python train.py --image_size=48 --method="simsiam" --projector_hidden=512
Rows from block 8, named by matrix and row number. Rows with one number belong to one attention dimension. Each number is 128 + 32 x the weight over its row's rms, rounded and kept within 0 to 255. All counts start at 0. Numbers have three digits each. After the name is the row's rms in percent of the matrix's.
# v: attention value (model.blocks.8.attn.v.weight, 384x384), inputs 192-287
# proj: attention output (model.blocks.8.attn.proj.weight, 384x384, transposed), outputs 192-287
v.254 090:137124083154159134095121157132142156143174120102144098072134101081145120133064110084147116135202106114154110138103173114143143082157109142132076144130132183115127102168155152131088104109142180088118128099180131123118078187077111083148151152092117133162082136068094100129105152104132161075
v.255 107:120162056136212171110092143142096144150120155115140086145177095081095132152085138056152121158099154122151133134170129087153124113153171153156153216122197107171130107111089079096126125096192138151069102116147124060177158157129096118164157152116078122140151157133162113092149145170103116152
v.256 094:142119179116129129092090146077141078138129138147087187138140180143170181095114123097139141110150107129152134115157109188109079139138106097091137095145095113105158098127138076143130138105164134118112083124043152083101157072128106154129131084159123085123149127159154148104142080104131198113
v.257 100:127127145188098156110163144072113122156151127133170085153091129126046094120104143156124102098125134051113091195190097048126172096123136136124127121115129096159098135104199120168125101117117141179095115112094126130153107147189151082056165131110134120181093156137164115124067122122117221203
v.258 130:132098135088089098147184118119167060120135116115171147118132139128095144129163154143104112140163081148138150147085187126137063104142078193137133116147089112137126105161106133147150162080111155066098123136108144116173122106102133160123114119155089141075155134174130173124151215159145174149
v.259 113:135159122073172103075165114118145115112219108155086101112162108129113132110083071142103031141127151100136124119115172121097156061147125181099148175107138137147162099101157132114114075105138140114135083181107153112133134118130117118123150102121109134151124134131146127100122115110145161119
v.260 108:099112134134099180116143112098096144137167140141151118110094143134080050114160141108171085126115140053109147084096135070100149157131101113150163140125110102115119185083126134152158162107140150110103125153156139117190122132154114170185186170137124140166135106100131167106124171181166158199
v.261 108:108146173079181104121119178145126051154137102125131145092157117133125165161173093185121181103145134139141110158084143153158117207105135153127095067130157085110141125160111132162087089125139154102191066084131111096050109101146130112113153138112128075131133160143129125114135024085113139121
v.262 095:113118217064130095083080176120133092138160121149150161116126116130107143102172149085127117175186093095091121110107106151106130142134164031088101154132092123146118137140127105117128093105142141158107130125176100160064163149098139106142105147119177115144139131118049124068152146132155059166
v.263 101:095092144105123158115118100131158188148069189106113133095087147167115067177095090202174149137131116168110173073140172163149150100067157076123135143158121147123110091135157119098151129152142114142107155115105095127115160088115139077098124093115115126098049096116181124157146140118113134104
v.264 108:120113089099090077130166084163138135127103175126132120127136138121134121152123173149089107122130105110127075123138135073171173102158107143114118135145151110107144064159154150103128155154105115145121161162067093112169137087127118059044148155155126132131116144149157100142123152167149156096
v.265 115:139119107143165126087121152145156083114102179081162093109151185143100127141146173156107093151120083162108130123152070128126091086180102107086109152123095141146113138120149146066103085099098102152090158131144134102150176097117124105134101121148133099094129111149153110144143133118138046093
v.266 115:133134120203117171108133107135146168126119129114150079100126125140146085113151119129121183167138146149056132091124125083135127092106159168120127126151140165127134214164118097133100135147144170079145111093102181128143075084131122113124098105119127140097070158109192111103134076088088054198
v.267 111:140130149122093124148164103105174104143097124088163095093140192063110134129121165133143159071141147198095130172140147140192120172121148153161067079108157137139081140101055109120143183112093086120138172080105093102123150172160187182103132158113128107120156128125150111120106078114137084190
v.268 117:128098126078133132123165098102119131096188154170081185069115134118117141096153107146188208176131080132067160080162158131070086168125099134176136168121205189121117086159127128132152158136116137141109075112137122137159085038117154186172127174110124144149135154155051110165160156112146156049
proj.254 083:121098143100097127116133134141109118119139096120167099140170132145109103047181135157144080146068122156133100144105095121142099167089173096169124118131092086168141091110131167176194102181156123138130139114096117178109183093121117163102123130129151147154175077113108135165146148117120076177
proj.255 102:159134170096101113114164074153122099097159126171128132102117138160144166133159106158155082094156105121116091056154131156091104149079114118103039107128124132092097119100167136140153134201102156097184125117159127147087129092107172189107106136163159175126101121133050148083141167100117122120
proj.256 090:144147069128116128097221125206102121091160099169150132087147105136091099140133091138095132109115100101073140096148142118152115150088129160134112215094134143134086170141116187111108116085108120155119131108130036137117141146123123126073120163119104157146122083187133110133075117157133148078
proj.257 101:081134118135156091202108129140147136137075114163156171130175097129186164152143110096085139151155097188053172081068115172132106173121140147061151120075175186087133152144047098136190166087149112084152121138127111119088085096113131114199107140146142158084104160110133151154160123134150086120
proj.258 131:155141106135121110114104119112124164148145087110080081124105077156142160126156135139120220125061142134167108143177076114087106092137139094112099127121124111134133131079167203153136135148133165113112098090163062129058099170200046163140143136103075153158139099092077123103120092103109151094
proj.259 120:129098183170131177191148122139129135122192175104216122107144121113145052134158140112103147092086109087103142084139082115111066210155118095130058089108166135117082176167091177157192103106128164143156118129144112162106157149078114144166144078120095138107101157121130120140147085100094138046
proj.260 106:089130077142108086218062126142152109101149146144138187127158101153207128170124125149122131107137151170088176146153125130135140165163168108080168148143089149134130077137156081161131160139144164163112111122084117167092106158138134103122146154156102134098083111133150115172112125108190061127
proj.261 111:100098102089107123066180110149136108122148107113122102148098125153125097143130143065108178155090092091138081086132078141119119090092126141121111129114173106095086171131097186137133147120125086121116160115146107109120120096098120138086080147098151179120181125141114153073095210116032150122
proj.262 095:117147141158099141187124070150161110165141200196137095133096096123101153130094157153099150135105083146129094163145135105115172119074128126144119144127133103091137127067149100129116123086081131134071147142078112104156107129114152176104132119205147151159141103148176161182079129052094146090
proj.263 100:158149102132130153148123170144089133141126090145137122091142131106092150092060121107102146134177130117081134112129162147145125196142154182145211121133089130142141186149131117098124083148118086128144083122114162102134106150172086125129113141094134159155144128148094081066135032176174122163
proj.264 113:230145192134199127170124130114115177138160046085090058195135143132147110105151104117090146123168172196152154125153083158071109147114125148167146091152115151095099167132126148156180122147102096088138087113237122134134112099160134122113135115076094141095150150118101106092210130156103133089
proj.265 118:151164115166119120116088113122103181117148111141109137139090105080085103109076149161118128111096155131125126153113175133135126161128147103107117101118107124146109073224132093143108091119194163109098138088142111143118097177097123162108145127135142136155081115094102166071169098113044146144
proj.266 118:093141113114171073084112149108088137145123139115153110141159178111177147125112123100112148163131096110083080106129065212151127140153114109124149068098123105095063105091115127146118103154065092144116154165105155153080166103126135076113125169131151113100123145120103141113138145166098206115
proj.267 111:076130098150149100076094170160116138127074104111074107180136152102159117185154118129117155162105092161141118152053142122172123125118133060121149171096080114123086143159109136097103169145112169104197117216195109100031095052082099085162090151108119089080151139098125157120149138175103133154
proj.268 115:178111149085099163103150162103130136144137124068187143137145063113109160125149139143132161135117143120138122121156132201170135148133130121098093099155073081168135093071182191110111152111090155139041128136118137148124203190144096167097122097094119133133123077107105097142087147133139136148